Rows from block 2 of the image encoder, named by matrix and row number. Each number is 50 + 12 x the weight over its row's rms, rounded and kept within 0 to 99. All counts start at 0. After the name is the row's rms in percent of the matrix's.
# fc2: token-mixing MLP down (encoder.blocks.2.mixer.f.fc2.weight, 256x80), inputs 0-79
fc2.45 090:50 69 50 50 50 50 50 50 50 55 51 50 50 96 44 50 59 61 50 50 50 74 52 50 57 50 50 50 50 50 68 50 50 98 50 50 72 50 50 50 50 82 50 50 50 50 50 52 50 50 50 61 50 50 66 65 75 11 28 50 50 39 50 50 62 50 50 50 50 50 50 50 50 50 75 50 50 50 50 50
fc2.46 082:50 50 50 50 50 50 50 99 50 50 48 50 55 75 50 50 50 49 50 70 50 57 81 50 50 50 51 73 50 50 50 50 74 70 45 43 54 50 50 61 50 54 50 50 50 53 50 50 50 74 50 50 50 50 71 44 50 50 50 50 50 60 50 50 40 29 78 50 50 50 50 50 44 50 50 36 50 36 65 58
fc2.47 072:50 50 50 21 50 71 50 50 50 50 40 19 50 50 22 54 50 71 36 62 50 50 50 99 50 34 50 50 50 50 50 50 50 50 41 63 50 50 50 50 50 50 50 50 50 50 50 15 50 50 50 50 68 50 50 50 50 50 50 50 50 50 50 50 59 50 32 50 50 50 50 24 77 50 50 57 50 50 50 55
fc2.48 102:50 61 50 50 50 50 86 50 82 54 50 50 50 50 50 50 50 50 50 50 66 50 50 66 50 50 66 50 50 50 80 50 50 53 27 74 68 50 62 50 30 50 50 50 50 90 50 50 77 50 50 33 50 50 55 50 50 50 50 50 80 50 82 50 66 61 36 47 50 42 50 52 50 50 50 50 50 66 50 50
fc2.49 112:43 34 50 50 55 50 50 83 55 89 50 55 50 50 50 55 50 50 50 46 64 50 50 50 50 50 70 50 50 50 70 50 50 64 20 50 73 50 50 50 50 43 50 50 50 50 74 90 50 50 50 50 57 50 50 67 14 73 50 50 50 76 50 38 50 50 50 50 50 50 73 50 50 50 50 59 50 50 50 56
fc2.50 132:50 50 50 50 86 50 71 50 50 50 50 50 50 51 54 96 50 50 50 61 50 50 50 50 50 64 50 66 83 50 50 50 62 50 70 50 50 50 50 50 71 50 50 54 50 50 52 50 51 50 50 50 50 50 50 50 50 50 85 48 50 50 50 50 50 50 50 50 50 74 77 35 73 79 50 80 50 50 58 50
fc2.51 085:50 69 50 50 50 50 50 50 48 50 37 69 42 50 44 78 50 50 23 50 65 71 50 50 69 50 50 41 50 50 50 50 93 50 38 50 50 50 17 50 50 50 50 50 50 50 47 50 50 50 17 50 50 36 50 50 50 50 42 68 50 50 78 50 46 50 50 50 50 50 65 50 71 88 50 53 50 63 50 44
fc2.52 074:50 50 50 50 84 50 50 60 50 50 44 50 50 30 50 52 50 50 44 50 50 50 50 35 92 52 50 50 50 50 50 21 50 36 50 50 50 50 46 50 50 80 50 50 90 50 56 50 50 53 50 50 50 50 50 50 50 50 50 50 50 73 60 42 50 50 50 50 99 50 50 32 50 63 64 60 37 50 50 50
fc2.53 091:50 50 50 50 67 50 50 50 50 50 50 50 35 40 50 50 50 25 54 50 06 50 50 50 20 38 63 85 50 50 50 52 67 50 50 50 23 50 50 50 17 50 50 50 82 56 50 50 50 50 50 73 50 50 50 31 50 50 50 50 50 50 50 50 50 50 50 50 50 50 50 50 93 50 50 50 50 50 50 50
fc2.54 091:50 50 61 50 62 50 50 50 47 50 50 50 50 50 50 50 58 50 14 41 45 50 50 41 50 56 35 60 99 21 50 46 50 50 50 27 50 50 50 50 50 22 50 50 50 50 50 50 48 50 50 34 50 58 50 50 45 50 50 50 50 50 50 50 50 50 50 50 50 50 50 50 61 76 99 50 50 64 50 50
fc2.55 088:50 50 83 50 50 43 50 50 32 50 50 62 50 50 50 73 82 50 50 50 50 50 50 13 59 50 50 50 50 50 50 50 50 50 50 50 50 50 37 50 46 50 50 51 50 50 58 50 50 50 50 50 50 50 50 43 50 50 50 50 50 34 50 66 50 46 50 40 29 50 28 85 50 80 77 50 20 50 50 13
fc2.56 118:70 47 50 50 50 69 80 50 29 65 50 35 23 50 71 60 50 50 69 50 50 50 50 50 56 50 40 50 50 41 47 50 71 43 50 52 55 50 43 16 60 50 50 64 50 50 50 62 50 65 78 56 67 50 66 50 50 50 66 50 50 37 47 50 50 69 50 50 72 77 58 76 70 65 50 50 50 50 50 50
fc2.57 073:50 50 43 50 82 77 50 50 50 50 40 50 50 50 50 50 50 50 50 94 50 50 68 50 50 50 50 50 50 67 50 50 49 86 50 86 50 50 35 50 50 50 55 41 50 50 44 44 50 50 50 50 43 68 50 50 38 50 50 50 50 26 50 50 50 50 50 50 50 50 50 42 75 50 50 85 50 50 18 50
fc2.58 076:50 82 50 81 50 46 50 69 50 50 50 50 25 50 50 50 50 68 50 50 50 64 50 50 50 70 73 50 78 37 50 50 50 50 50 64 93 50 50 27 50 46 50 50 27 50 50 50 50 50 50 50 50 50 50 70 50 50 50 50 48 50 50 34 50 50 51 41 50 97 50 50 56 50 50 50 50 50 50 50
fc2.59 104:50 63 50 50 50 50 50 50 50 50 50 51 47 50 50 50 50 63 50 64 50 50 50 50 50 50 72 65 50 41 50 73 50 79 50 50 50 50 50 44 50 50 47 50 23 50 69 56 50 50 77 50 74 82 90 50 50 85 50 50 50 50 50 44 50 77 35 50 61 73 50 69 59 50 50 71 50 50 50 50
fc2.60 104:50 50 50 50 40 86 49 13 50 50 75 50 45 79 50 33 50 50 40 50 50 50 50 50 50 50 52 50 50 50 50 50 53 47 34 50 50 50 50 38 50 93 47 50 50 50 63 36 50 50 34 50 24 50 50 50 50 54 50 50 50 58 50 50 50 65 50 50 93 50 50 43 64 50 50 50 19 50 50 50
fc2.61 110:20 48 50 33 59 50 50 50 50 50 75 50 50 83 50 53 50 50 50 32 50 50 68 50 44 38 50 50 14 50 75 50 50 97 50 35 73 50 50 50 50 68 50 50 23 38 50 40 50 50 50 60 50 50 50 50 50 50 50 35 50 50 50 50 50 50 50 50 65 50 50 50 50 50 18 50 50 50 41 50
fc2.62 102:50 50 50 99 50 66 50 50 50 55 50 60 50 50 50 50 50 48 50 96 50 70 57 42 50 50 70 50 50 50 50 50 45 50 74 66 78 44 50 50 50 50 50 50 50 50 50 50 30 50 50 50 50 48 31 71 65 50 50 50 50 47 50 50 74 49 50 50 36 44 50 50 90 48 50 50 50 61 50 54
fc2.63 060:50 50 50 79 50 50 52 50 86 50 69 35 87 50 50 34 50 50 50 50 50 50 50 50 50 26 50 50 50 50 50 02 70 68 79 47 50 50 50 98 50 50 42 50 50 50 50 50 50 50 50 50 50 50 50 50 50 50 50 50 69 50 50 50 52 50 50 50 50 50 50 50 50 50 45 50 50 50 50 50
fc2.64 118:50 71 50 50 72 50 50 50 50 50 50 69 55 53 70 50 50 50 50 50 50 50 80 50 63 50 61 50 50 50 50 50 59 50 50 50 99 50 50 50 69 50 50 50 39 50 50 70 50 50 50 50 50 50 50 96 50 50 50 50 50 47 50 50 81 50 75 50 50 50 50 81 50 50 50 50 50 64 50 50
fc2.65 148:50 23 50 50 60 50 50 50 70 50 50 66 50 50 50 67 50 50 50 47 79 50 50 26 50 50 50 37 45 50 50 73 50 50 47 48 50 50 50 50 50 50 37 37 50 63 09 50 50 50 50 68 22 50 50 50 19 73 62 36 50 50 50 50 50 50 50 14 26 40 44 44 50 50 30 60 50 50 50 50
fc2.66 122:51 43 50 50 85 50 84 50 50 50 50 50 50 50 50 50 50 50 50 50 50 50 50 50 71 50 50 50 50 42 50 50 50 50 59 50 50 50 06 50 50 79 50 36 54 50 50 50 42 50 50 50 50 50 50 50 50 50 73 50 50 73 50 17 66 50 28 50 50 50 61 50 50 92 50 75 50 50 50 50
fc2.67 078:50 31 50 29 70 59 50 49 92 50 50 50 50 50 73 50 50 50 50 50 50 50 50 50 50 50 50 77 50 50 69 50 50 50 50 50 50 50 50 37 50 53 50 50 50 50 09 50 50 40 50 50 50 50 50 50 11 50 50 50 56 50 50 50 50 50 50 00 50 50 50 50 53 50 50 45 50 50 50 50
fc2.68 095:50 40 33 50 50 50 50 50 50 50 54 50 48 50 50 50 50 50 50 50 50 57 50 47 50 60 50 50 50 50 50 50 50 50 50 14 50 50 50 46 50 50 50 80 50 50 08 50 58 71 50 50 45 50 28 50 50 50 50 23 50 50 43 50 50 50 50 62 69 50 67 50 99 50 44 90 63 60 50 50
fc2.69 064:52 50 50 50 50 50 50 50 50 50 50 50 04 20 50 50 43 50 50 60 50 50 50 50 23 50 50 50 50 43 65 50 50 50 50 50 50 50 50 02 50 50 50 50 72 82 50 45 50 50 50 09 50 50 50 50 50 50 50 50 50 50 50 75 50 50 50 16 50 48 50 49 50 50 50 50 50 50 54 50
fc2.70 078:50 50 14 20 50 50 18 55 50 50 50 80 50 50 50 50 50 50 50 50 50 69 62 59 50 50 50 50 50 50 50 32 50 50 50 50 50 50 50 50 50 50 50 50 50 50 50 92 50 95 50 70 50 50 25 32 50 50 81 50 50 47 50 50 50 50 50 50 50 50 34 50 50 62 50 45 48 50 50 50
fc2.71 103:50 50 50 35 50 50 50 67 50 33 50 50 50 50 50 68 88 50 50 46 50 50 79 50 50 50 50 50 84 50 50 50 64 75 50 50 50 50 50 42 50 50 50 50 50 50 50 82 50 60 69 86 65 50 50 50 50 50 44 50 70 50 19 50 50 50 50 50 50 50 50 50 71 84 50 50 50 50 50 50
fc2.72 100:26 50 22 50 50 50 50 50 50 50 50 50 50 50 50 50 50 68 50 50 50 50 50 69 50 80 50 50 56 50 50 59 50 50 50 65 50 44 50 50 50 28 82 50 43 90 85 85 19 50 50 50 50 50 70 50 50 50 50 50 50 50 50 50 50 50 68 50 50 50 50 72 49 50 71 50 50 50 50 50
fc2.73 063:50 50 50 50 50 50 87 84 50 50 50 50 07 29 68 50 50 64 50 46 50 80 50 50 50 50 50 50 50 50 50 50 50 50 50 50 50 50 50 21 50 50 50 50 48 50 50 86 50 50 50 50 55 50 50 14 50 58 50 50 50 50 50 62 50 50 50 50 50 50 50 82 50 50 50 50 76 50 50 50
fc2.74 091:50 50 50 50 50 50 50 50 50 50 50 50 06 50 66 50 50 50 41 65 50 50 50 50 50 50 83 51 50 50 50 50 77 50 50 50 50 50 50 15 53 94 50 50 50 50 50 50 51 50 50 50 50 50 50 50 50 50 50 50 50 50 50 50 50 50 50 42 50 50 99 50 50 66 50 72 23 50 50 50
fc2.75 081:34 50 50 50 59 77 57 50 50 50 50 50 33 50 50 50 36 71 50 61 23 50 50 50 50 50 50 50 50 50 50 50 68 87 54 43 77 50 24 41 28 77 50 50 50 50 50 50 50 50 50 50 50 50 50 50 50 50 57 50 23 38 50 50 50 50 28 50 57 92 50 70 56 58 50 43 50 50 50 31
fc2.76 099:50 50 50 50 50 69 50 50 50 36 73 50 50 50 42 36 50 66 52 64 38 50 73 50 55 50 49 50 50 50 50 50 50 73 84 50 83 50 50 50 50 64 62 50 50 50 72 80 50 50 50 50 50 56 50 50 85 73 36 71 50 64 50 50 50 54 39 50 50 43 66 88 50 50 50 49 50 50 50 50
fc2.77 118:50 59 50 50 50 50 50 65 19 25 73 50 50 61 50 50 50 50 50 50 23 50 65 87 50 31 50 50 34 50 54 50 50 64 50 50 81 63 50 50 50 79 50 50 67 50 50 65 70 50 61 50 50 50 26 62 57 50 50 46 50 50 50 50 50 50 50 69 50 30 50 50 76 50 46 50 37 67 66 50
fc2.78 089:50 50 50 50 50 50 50 34 50 65 50 50 50 56 50 32 50 50 50 50 13 50 50 50 82 50 91 50 50 21 72 50 50 67 50 50 50 50 50 50 50 50 50 50 99 50 70 65 72 50 61 50 50 50 50 50 50 50 50 50 50 50 50 50 50 80 67 50 50 50 50 50 50 50 50 50 50 50 50 50
fc2.79 140:50 50 50 50 59 63 50 50 50 50 50 50 50 50 50 50 50 50 50 50 50 50 75 50 50 50 50 62 50 50 50 50 85 70 50 50 50 50 50 50 50 87 50 50 50 50 94 50 94 50 50 50 73 60 50 50 72 50 50 50 63 50 50 50 50 80 70 57 50 50 50 81 50 50 50 50 55 50 50 50
fc2.80 083:66 50 89 50 50 50 50 50 50 50 50 48 50 50 50 63 49 50 50 67 62 70 50 50 50 50 49 50 50 82 50 50 50 64 50 50 73 50 50 50 50 50 50 50 50 59 50 68 50 76 97 47 50 50 50 50 50 50 50 88 50 50 50 50 50 63 58 50 29 50 50 67 62 55 50 66 50 79 50 50
fc2.81 124:50 50 72 76 66 50 50 75 50 50 50 51 50 50 65 72 50 50 50 64 81 59 67 50 50 50 50 53 50 59 50 50 54 50 50 50 67 50 50 50 50 41 50 50 50 77 50 94 51 50 50 58 50 50 47 50 25 52 62 50 66 50 50 50 69 64 47 29 46 50 68 50 60 78 50 62 50 50 74 48
fc2.82 060:50 37 50 50 99 50 50 50 39 50 65 50 50 49 50 81 50 50 50 83 50 50 50 50 50 50 38 50 34 50 50 45 97 43 50 07 50 50 50 50 52 50 50 50 50 50 50 50 59 50 50 54 50 50 50 50 35 50 50 50 50 50 50 17 50 50 50 50 50 50 50 50 39 50 50 52 50 30 50 50
fc2.83 086:93 50 50 50 50 50 50 50 42 56 50 50 29 50 50 80 50 26 50 50 50 50 72 50 50 50 50 50 50 31 50 79 50 50 50 50 50 38 50 18 50 50 33 50 84 50 19 50 50 50 50 50 35 64 50 65 50 50 50 50 50 50 50 50 43 50 35 24 50 42 50 50 51 50 50 57 50 76 50 50
fc2.84 088:50 55 50 56 50 50 50 50 50 50 50 67 37 50 50 92 50 50 56 74 85 96 50 25 50 50 52 90 50 50 50 60 53 50 37 45 50 50 47 37 50 50 68 50 69 50 16 50 50 50 52 50 27 50 62 50 50 50 50 50 50 50 50 50 50 50 50 50 46 50 49 50 50 50 50 50 51 50 50 50
fc2.85 099:50 50 50 56 50 50 50 50 50 57 50 67 25 50 50 50 50 50 54 55 50 50 50 28 50 50 55 50 40 50 21 50 50 50 50 50 50 79 27 17 50 50 50 99 50 50 53 50 50 50 50 50 50 50 50 50 50 50 50 50 50 50 50 80 50 50 50 36 50 50 50 72 76 50 50 65 55 50 66 58
fc2.86 073:50 50 50 50 33 50 50 50 04 50 39 50 39 50 50 50 96 31 50 44 72 50 50 50 50 44 50 50 50 50 50 50 50 50 50 50 50 50 50 27 63 33 50 66 50 50 50 50 50 55 50 43 50 50 50 50 50 50 50 44 50 50 50 59 54 17 61 50 50 50 16 70 63 67 43 51 83 50 50 50
fc2.87 089:50 48 50 50 45 50 50 50 25 50 46 50 35 50 55 81 50 42 50 62 50 50 64 50 74 50 50 50 50 50 50 50 50 50 50 63 78 77 50 40 73 50 82 50 50 50 50 50 50 50 50 50 50 50 50 50 50 50 50 50 50 50 15 50 50 50 50 50 50 28 17 50 50 90 50 48 50 74 50 67
fc2.88 085:50 50 50 50 50 50 50 50 41 50 50 50 26 50 50 62 50 63 50 50 67 50 58 50 50 74 50 50 50 63 50 59 66 50 29 50 78 50 50 22 50 50 50 50 30 99 50 50 50 50 50 50 42 50 37 50 50 50 32 50 50 50 50 50 50 49 50 50 50 59 50 95 63 71 50 50 72 50 70 50
fc2.89 077:50 50 50 49 50 50 50 50 64 50 21 17 48 50 50 50 50 50 50 50 50 50 78 50 50 50 50 50 65 50 50 50 50 50 26 50 50 50 50 35 50 50 50 50 50 50 44 94 50 50 62 50 76 32 76 50 50 50 50 38 50 50 50 50 80 50 50 50 00 50 50 50 50 50 50 50 50 50 50 50
fc2.90 098:50 50 50 50 32 25 50 50 50 45 50 50 50 50 88 50 50 50 50 50 50 50 50 50 50 78 50 50 50 50 50 38 50 50 50 68 83 50 50 50 50 25 67 50 54 50 50 50 47 50 76 50 50 50 50 70 52 50 50 76 50 89 48 50 69 93 50 50 60 50 50 50 50 50 50 66 57 50 50 50
fc2.91 098:50 50 66 50 21 57 50 00 50 44 50 50 15 72 50 50 59 50 50 80 50 50 40 50 50 50 50 50 14 50 78 59 78 56 50 50 50 50 38 50 50 50 50 50 50 50 50 50 50 50 50 50 48 50 50 50 50 50 50 50 50 50 50 50 50 50 50 50 50 58 50 64 75 50 50 50 50 50 50 76
fc2.92 068:50 50 50 50 65 50 50 23 50 52 50 55 10 50 50 50 36 50 28 50 50 50 50 50 99 50 60 50 50 50 48 50 50 50 50 50 50 50 50 19 50 50 50 50 53 50 50 97 50 53 50 50 60 50 50 45 50 50 50 50 50 50 50 64 50 50 47 50 50 50 50 46 50 50 50 50 50 50 50 50
fc2.93 117:54 50 50 50 50 50 50 12 24 50 79 76 38 50 50 50 50 50 44 88 21 50 30 50 50 71 50 82 50 50 50 50 51 50 50 50 71 82 50 50 50 50 50 50 68 50 50 74 50 41 63 50 50 50 50 50 45 50 50 50 50 50 41 58 50 50 50 50 50 58 50 63 59 50 50 70 50 50 50 50
fc2.94 095:37 66 40 50 50 50 50 50 50 50 50 50 55 50 50 50 01 68 50 50 50 50 50 66 50 50 50 50 50 73 50 50 50 71 99 50 52 50 50 50 50 78 52 50 50 50 50 50 66 50 84 50 50 50 50 56 50 50 50 50 50 50 50 50 50 50 56 50 50 50 50 50 50 50 50 50 51 50 47 50
fc2.95 095:50 50 49 50 52 50 50 50 50 50 50 50 50 50 32 50 50 54 50 50 50 50 78 50 50 50 84 50 50 50 49 50 50 77 50 50 50 36 92 50 50 50 50 50 50 50 47 50 50 50 50 99 60 46 50 50 50 50 36 50 50 50 50 50 77 50 50 50 21 50 50 50 50 50 50 50 50 50 50 49
fc2.96 105:53 50 67 50 50 61 77 50 50 50 50 82 50 50 71 67 61 77 50 50 58 50 99 50 50 50 50 50 50 50 50 50 50 57 50 50 50 62 50 50 50 62 65 50 50 85 84 50 50 50 50 50 49 50 50 50 62 50 50 50 50 50 50 50 80 68 50 36 50 51 58 50 50 50 54 59 50 48 70 65
fc2.97 089:50 50 70 50 78 81 50 50 69 50 50 50 45 50 34 50 50 50 50 51 37 50 50 44 50 50 33 50 50 50 55 64 41 04 50 50 50 50 50 39 50 75 50 24 50 50 50 49 48 50 50 50 40 86 50 50 50 50 50 50 50 66 48 12 50 51 50 50 50 50 50 50 50 50 50 50 50 68 50 83
fc2.98 092:50 50 86 50 67 99 50 50 81 50 50 50 35 50 50 50 50 50 50 50 50 50 50 17 38 50 50 50 50 50 50 80 50 50 80 50 50 50 50 30 50 50 50 50 50 61 67 50 50 50 50 50 50 50 50 48 50 50 62 50 50 50 50 50 59 50 50 50 50 50 50 50 50 50 50 50 94 50 67 50
fc2.99 116:80 45 50 50 50 50 50 50 50 89 50 66 45 50 50 50 50 50 50 75 69 50 50 50 33 50 50 50 50 50 50 50 50 50 50 50 50 50 27 29 50 50 50 50 50 38 50 63 50 50 50 50 50 50 50 50 57 50 50 50 50 50 50 45 50 50 27 00 50 50 50 75 50 77 50 50 50 50 50 50
fc2.100 092:47 50 50 50 50 50 50 50 50 50 50 91 50 37 50 50 50 50 50 87 50 50 50 50 50 50 37 94 50 50 50 50 82 69 50 50 50 50 50 50 50 50 35 83 50 50 50 50 52 50 50 50 50 50 50 24 50 50 66 72 50 50 50 59 50 50 50 50 50 29 50 57 50 50 50 88 50 55 50 50
fc2.101 088:50 50 50 50 50 50 50 50 66 50 50 80 45 50 50 50 62 50 50 64 50 50 50 50 50 50 50 82 56 50 57 50 50 71 50 50 73 74 50 25 50 50 50 58 50 50 50 50 70 50 50 54 50 50 50 04 50 50 48 50 50 26 31 66 50 50 50 90 50 50 50 50 74 79 50 50 50 50 50 50
fc2.102 114:50 50 63 50 50 50 50 50 50 54 50 71 41 50 50 50 66 50 50 50 50 50 50 50 50 50 50 50 50 50 50 50 50 50 50 69 50 50 50 24 50 65 50 90 50 50 50 50 50 50 50 50 50 50 50 45 99 50 50 82 65 76 50 80 50 50 50 41 50 50 50 50 50 50 54 50 50 50 89 67
fc2.103 078:72 50 50 50 50 50 50 66 50 50 50 82 50 50 50 80 50 50 50 50 99 50 50 50 59 50 50 50 50 50 50 48 50 26 50 50 50 75 50 50 41 50 50 50 50 95 60 50 50 50 50 50 50 50 50 50 50 50 50 50 50 50 50 66 50 50 79 39 50 50 50 67 62 50 50 50 50 50 50 50
fc2.104 076:50 50 50 50 50 50 50 83 50 50 50 16 42 50 50 74 50 50 50 50 50 50 50 50 50 50 50 50 50 50 50 50 68 46 27 50 76 41 23 31 50 50 50 50 59 50 50 75 50 50 50 50 50 50 50 88 50 50 50 41 50 50 50 50 50 50 50 50 50 50 50 66 50 50 31 95 50 50 83 50
fc2.105 092:50 50 50 50 50 50 50 50 60 50 50 17 43 50 50 83 64 50 77 50 50 39 50 50 50 70 50 50 50 50 50 50 50 50 50 50 91 50 42 50 50 50 49 50 50 50 45 50 50 50 50 50 50 50 50 95 61 50 50 50 50 50 50 50 50 50 50 50 50 50 74 50 50 50 50 87 50 92 50 50
fc2.106 100:38 50 50 38 50 50 50 50 50 34 50 50 42 50 50 73 50 54 50 90 50 27 50 35 50 50 42 50 50 50 50 50 50 41 50 50 61 50 50 34 50 50 50 19 50 50 50 50 50 50 50 50 50 50 50 50 35 50 42 41 50 50 64 50 50 49 50 01 11 50 61 50 50 50 50 95 50 50 50 50
fc2.107 083:50 50 66 50 10 50 50 00 50 00 35 50 30 50 50 51 64 50 50 64 50 50 50 50 50 57 50 50 50 50 67 50 50 33 48 39 50 50 50 18 50 50 50 50 50 50 50 50 50 50 50 50 26 50 50 50 50 50 50 50 50 50 58 50 50 50 32 50 56 50 60 50 58 50 50 32 50 50 50 50
fc2.108 079:50 50 50 50 50 50 42 35 50 50 50 50 68 53 50 50 50 50 50 50 27 14 50 50 81 50 84 50 50 50 50 50 73 50 50 50 38 50 50 50 50 50 50 97 50 50 50 50 50 50 54 50 51 50 50 50 50 50 43 46 50 50 50 83 50 73 50 50 38 50 88 65 53 30 50 60 50 50 50 50
fc2.109 095:50 50 50 50 50 50 50 50 50 35 88 50 38 50 50 50 50 50 31 50 50 19 50 50 72 50 50 50 50 50 50 23 50 50 50 50 55 50 73 33 50 50 50 50 89 50 50 64 49 50 50 50 50 50 50 52 50 63 50 50 50 50 50 50 50 50 50 96 50 50 77 50 50 50 43 89 50 50 50 50
fc2.110 139:50 50 69 50 50 50 50 50 50 50 95 83 50 50 50 50 66 50 50 50 50 50 50 70 50 50 50 50 69 50 50 50 50 50 50 39 50 63 50 50 37 69 75 50 50 50 50 50 50 50 50 79 50 50 50 50 50 78 50 80 50 59 71 75 50 50 72 76 50 59 50 50 46 50 50 50 50 64 50 71
fc2.111 155:50 75 50 50 50 55 50 59 30 79 80 70 50 50 50 50 50 50 52 50 50 50 50 50 50 56 73 56 65 50 81 50 75 50 50 50 56 47 50 50 26 50 59 50 69 58 50 44 50 61 50 74 63 67 50 61 53 50 50 68 62 50 50 67 75 65 68 51 50 50 81 65 50 50 50 50 50 50 66 44
fc2.112 118:50 50 65 50 50 50 50 50 50 50 50 52 50 50 50 77 62 68 98 69 50 50 64 50 50 50 50 50 50 50 50 72 75 50 50 50 50 50 77 50 43 57 50 50 50 62 50 31 50 50 45 69 50 50 50 50 50 50 50 50 72 50 50 50 76 69 50 25 50 50 50 62 50 50 50 50 85 50 80 50
fc2.113 102:50 45 50 73 50 51 68 55 50 45 50 49 50 50 50 72 50 85 33 50 82 40 50 50 50 50 72 50 50 50 50 81 50 39 50 52 50 50 50 50 50 61 33 50 50 53 50 76 50 50 50 50 58 68 50 50 35 50 50 20 50 50 50 38 53 60 50 28 50 59 50 78 54 69 50 74 61 73 50 50
fc2.114 086:49 50 50 50 94 50 50 50 50 64 50 50 50 83 50 50 50 50 50 50 50 47 50 17 58 50 50 50 50 50 50 50 50 50 50 50 48 50 50 50 50 50 50 50 50 50 50 67 50 99 50 50 50 50 50 50 50 92 50 50 50 50 50 50 50 50 50 50 34 50 50 50 50 50 50 92 50 50 50 50
fc2.115 082:50 50 41 50 50 50 99 50 50 50 68 50 50 50 50 50 50 56 50 99 50 50 50 50 50 50 40 50 23 50 50 50 50 50 91 50 67 50 50 50 50 50 50 50 50 50 50 62 50 50 50 50 63 50 50 50 50 50 50 50 50 50 50 30 50 50 50 50 50 56 50 50 50 93 50 50 50 50 50 50
fc2.116 100:50 61 50 50 50 50 78 50 57 63 50 50 50 99 50 50 46 50 50 73 64 50 50 31 23 50 37 50 43 50 71 50 50 50 50 50 50 50 50 42 50 95 50 50 75 50 66 50 50 57 50 43 64 50 50 50 50 61 50 46 23 50 60 50 50 50 53 50 50 50 50 40 50 69 23 50 50 50 50 50
fc2.117 086:50 50 50 50 50 27 77 50 50 50 45 50 52 50 50 50 50 36 50 50 50 50 50 50 50 93 05 50 50 50 50 50 50 50 50 50 50 50 50 38 36 50 52 50 61 19 50 50 23 50 50 50 50 50 64 50 50 50 50 50 50 50 50 27 50 50 55 50 35 50 50 63 50 91 26 58 50 50 72 50
fc2.118 081:50 50 50 31 50 44 50 50 49 50 50 99 50 50 34 67 50 50 50 50 55 50 50 50 50 50 57 50 50 49 50 50 50 50 70 37 50 50 50 50 50 50 50 49 85 57 50 50 46 50 50 50 70 50 42 50 50 50 50 50 50 65 50 75 50 50 80 50 50 23 45 81 50 50 50 80 50 50 84 50
fc2.119 100:50 50 50 50 41 51 50 50 50 50 50 57 66 50 50 95 50 50 50 50 91 82 50 50 50 50 50 50 50 50 50 50 50 50 27 50 50 32 50 32 51 50 50 50 50 70 50 50 50 50 27 50 84 50 50 50 50 50 08 50 41 50 50 50 50 50 85 50 50 50 50 51 50 50 50 50 50 50 50 50
fc2.120 118:80 50 50 64 50 50 50 50 50 50 50 67 50 50 52 74 80 69 50 50 67 50 50 50 50 52 98 50 50 50 50 50 50 48 46 50 50 29 50 50 50 50 50 61 66 91 50 50 50 50 50 50 50 50 50 50 60 29 50 50 50 50 50 63 50 50 82 50 62 50 50 50 50 50 50 50 50 50 86 50
fc2.121 072:50 38 50 50 16 51 50 71 50 50 50 50 50 71 50 99 81 50 50 50 50 50 50 50 50 50 50 50 50 50 85 50 48 50 50 50 50 02 50 50 50 50 50 50 32 50 50 50 50 57 50 57 36 50 50 72 50 50 50 50 50 45 50 50 50 50 66 50 50 76 50 50 65 50 50 54 50 50 50 50
fc2.122 095:89 50 50 50 50 50 50 32 34 50 50 50 24 50 50 94 50 73 50 50 50 50 50 50 50 50 50 50 50 50 50 50 50 50 50 50 50 50 50 12 79 50 50 50 42 50 26 50 65 50 50 50 50 50 50 50 40 50 50 50 50 50 99 50 50 50 50 50 50 50 50 45 50 50 50 50 50 71 50 50
fc2.123 103:50 50 50 50 50 50 38 50 50 50 50 50 50 50 50 50 50 50 50 50 50 50 50 39 50 50 88 50 50 24 50 50 84 42 65 50 50 50 50 50 50 56 50 50 71 50 50 83 48 66 76 50 65 50 34 50 50 24 52 50 50 69 54 50 50 50 50 28 50 50 50 50 50 24 50 74 50 50 94 50
fc2.124 094:50 50 80 50 50 50 50 50 50 61 50 50 26 27 44 50 63 71 50 50 50 57 50 50 66 50 68 50 50 50 50 42 50 45 81 50 50 50 50 15 50 50 50 50 50 50 50 66 67 39 68 50 43 47 50 50 21 50 76 57 55 50 50 51 49 68 50 50 50 50 97 50 58 50 50 50 50 76 50 54
fc2.125 101:50 50 50 50 50 41 50 29 50 50 92 53 41 50 50 50 58 50 50 82 40 50 50 50 50 50 50 50 89 43 50 31 50 53 50 50 50 50 50 59 50 50 90 78 79 50 50 50 50 50 50 33 50 50 50 42 50 50 50 50 50 50 50 98 48 50 53 50 50 50 50 50 56 50 50 50 50 50 50 50
fc2.126 081:50 50 50 50 50 50 50 83 50 46 63 50 50 42 12 57 50 50 50 84 77 50 50 64 36 50 50 62 50 50 50 50 50 50 50 29 50 69 76 50 50 56 50 50 50 70 71 50 51 72 50 50 50 68 35 50 63 50 50 50 39 50 50 50 50 52 50 50 50 32 20 49 32 50 50 41 40 76 62 50
fc2.127 152:83 82 50 71 70 50 50 50 50 50 50 77 57 50 50 70 77 50 50 50 50 50 57 50 67 57 50 73 50 50 50 50 68 50 50 50 50 50 55 50 50 50 73 50 84 50 50 50 50 50 50 50 50 50 50 76 50 50 50 80 59 50 50 50 84 50 50 50 65 50 50 76 50 50 50 50 52 50 50 50
fc2.128 122:50 50 63 75 81 50 50 50 50 50 51 50 50 50 60 66 50 41 50 50 68 50 50 50 45 65 45 59 50 49 50 50 50 50 50 78 50 50 50 50 50 54 50 50 72 74 50 69 50 50 50 50 78 88 50 74 50 48 81 50 62 58 50 66 50 51 50 79 50 50 50 50 50 59 50 50 50 47 51 86
fc2.129 098:50 50 74 50 50 75 61 50 50 50 50 50 50 81 53 50 50 79 50 50 81 50 75 50 76 63 50 50 50 50 64 77 50 50 50 57 50 50 50 50 50 62 50 50 50 74 50 50 50 50 50 50 50 50 50 50 50 56 50 50 50 62 58 49 50 50 50 50 08 50 50 92 50 72 50 50 50 50 50 50
fc2.130 074:50 50 50 52 50 61 64 50 50 50 50 50 50 50 55 50 50 50 50 50 50 50 61 50 50 76 50 74 50 50 50 50 24 50 50 50 50 50 30 50 73 50 50 31 09 50 50 44 50 50 58 50 50 50 58 50 50 83 58 19 50 50 74 23 50 50 23 50 50 50 50 50 50 83 50 77 50 50 50 50